{
  "encoder_norm": "layernorm",
  "optimizer": "muon",
  "muon_scale": "match_rms_adamw",
  "nesterov": true,
  "max_steps": 12100,
  "adamw_weight_decay_other_params": 0.01
}
Rows from block 4 of the encoder of a small masked image model, named by matrix and row number. Rows with one number within an expert belong to one neuron, the router's apart. Each number is 500 + 50 x the weight over its row's rms, rounded and kept within 0 to 999. All counts start at 0. Numbers have three digits each.
Before each expert's rows are labels from the 100 images, of 14976, where the router gives the expert most weight on average: "peak on" is the class under the peak. Only what is clearly more common there than usual is listed. The data: rendered landscapes of hills, water and sky. In brackets: how many of the 100.
# router: slot weights (encoder.blocks.4.mlp.router.weight, 16x256, trained with AdamW), inputs 128-191
# gate: expert gate (encoder.blocks.4.mlp.gate, 8x128x256), inputs 128-191
# up: expert up (encoder.blocks.4.mlp.up, 8x128x256), inputs 128-191
# down: expert down (encoder.blocks.4.mlp.down, 8x256x128, transposed), outputs 128-191

# expert 3
peak on: steep ground (85)
router.6:532551511481551403579465571465538404367501408510507423567589477531646498514492455464559520526540475511471486416488597515518555488533510512542491473454484445488470513460504447476409508467412471
router.7:610513623410514510519434597494531473471613463476528562558488526517648552426522442455475583513545484506390410446524489526435569541646509462513439529437551492583478504527453485475472549493440447
gate.0:450521527555473444509492514588433485554486460508508436550467599504459445415507457488469538500428565489472451509553493560440563457556513529551504516426539446479569473577455533558545525531463472
up.0:511512644500510465536488506619472442491586466432584505527512517508497425446449518461491488514495552524508539574551472595424489472529423410443404391432522502447573470516458538540485504512488492
down.0:512586495475560517493457562485424503536604502475482517534520601456527498448484491451495475557548570497521522611475508621542434520501454497552412454569515493564490567503401512637493447557432405
gate.1:527454451493455436433418462415513503450439410485523537482494508522514502541562490567468568446428527568463581429512573552476464474517542523526509580423481518528416467692478504555521475594540501
up.1:612498510515477446468403465478472502511450345431542566445490539441582459523516569534474557439465581523469564515452560527589594492535487391511537526387463558581418483543499488489464489538500476
down.1:477543497526458472562472530454538526433431448451544613562446498445470472593490477552451658433448510476531466506536547503515487469441572509504533481473510564435458577538420400489446415461537504

# expert 2
peak on: steep ground (40); water (29)
router.4:605480556478486454477469430439500520553566530467501538572517444510563431514562400493411542514565512473428442511484574491400528519566517445512546484449477543441509501529507407487494560481526508
router.5:481559547466423393560435482449537519497425529501488534549441549500556548533633423521424596482486473533415558452519467393453553579583530467479496528406498471436464499450442523401502578463533453
gate.0:537440539499460426496507515536479484435478386566576599541448530523510482486478505400427581538478524457517531488465472614515553432500573475457466542457395533451501501526497589514418461519509392
up.0:558538556480449429558566538476441570391498519556482568457536596400523451481532504463479493548533491412510453430487456517521464538535472502468532525484486436527455547492444500437505506480554412
down.0:507518489558457457550486488444492553468432503551477472541530574508461443460540454458533621517551517517469539455524596470567422600507477504537490586488490426412524537533467489500552412541559555
gate.1:564461546508518529584432519557423383505509450494542490615402503534551423491513534498487446488499579498623538561491496603458430518511400451419510521462514434514496593515451467536517479404460563
up.1:496542497524496480515598504472555484565469546561525550496476544409470517505425435536608470532435440486586470492544507361520519482544493547512464449501400470514522486547552510502559469553502501
down.1:470549450470471476541559451478499539464553490509513406561541451516450477458461570556576474519510503415483466453492475463516447484468525642473524570557423503482497484553498520522523532535562511

# expert 5
peak on: sky (89)
router.10:435489461608477552549503563638500482536520540465473524432542547464386530499422568528517418538497488466557494543441433567453534527497477433491538496540530551508479422521514484543407491507478576
router.11:453595494519491539473520449482547521500543586547514415464579544471397506428486437545488397507476539570529447451506425465537573501425510486458460467558460504504501550473485590562559512596616527
gate.0:541514546500475492490478492524457448423487537503463425500465524451456486483450409491531493350544503486478465534559561516511484531465444479426499571446473509453485556584440478512497631433607528
up.0:474576540516506462460452547480576534643514478497601530469536546520550460539444570496565561528462570526575513410525393482477514496451531558562397515592494458536512450471532536486500429496432488
down.0:471520467528464489486493535526508498668535535496557504501498527513506513510495531562646497580491528597593540525563422437443579507454482598508411501586502439469550566382509528461538435494428487
gate.1:519442508571549442454574543494445499506481508451488454536471401546601526530527504535473493636533597513555514572567490512518547459564479441505570462465553511502434589466449456497543526515436431
up.1:612459530555501465474541561527460546544495518449437446457493476533469421540596447568484514537537572488533436544512420582451565472580480495481553475485473540451364507556449441552541528492538469
down.1:515471486493519513482513575484468441536455464365477523531529504532551460576530442549515487605497610470495571511547509522498530492597496550486559455419439536456431513516494433497557453476532456

# expert 7
peak on: steep ground (53); water (31)
router.14:551507376438485394396522464515586466394477439416464472478457614548486475515541559465433513476522521517418506497471563516438460545479467606532428537559475478517538493429492454422562457577509468
router.15:560424517431479496477590557523408493461476522454475470562502471537543481534473462442487512475444576454518538493525539570429409513546501468510432441543499510467581524512465497562577499613534402
gate.0:489534464456478429443512403475497486488525538524477508546489502574469461440435433443440560452487499524487509498501597531470573508471628399464455492413532528471477526592420562519496594472500483
up.0:545553538531445615496444547539458473540535482429564600435485560527430437507476604497569467492422499401519503542528462587437346505500471519504491457481519503531460439515484488477503403569474496
down.0:500500557513557616601452562506418485479527450476560563410512563531489534427448472546541523549417532478594487491597513567442473500497402434500464456489485516480531585512485500441556401518520536
gate.1:585493538447532380538641462468504516536525554430446496550469468485589498507506456532459550497458475421513489455532440433472600571527514531457424418486453493525508488522513526606481555472572548
up.1:452475445557456584482506509495449390519416475577544515424459549501384497518507619465585497415494506574465500508515524545507382482416512525503608540559532504479513474585548505430536434559427519
down.1:518529538548502563536522552611463473485396487556531548498554542401394452460516491489593512507450503461461487515457493552469482463483497421478623470543529488496583418505501501504442456595461515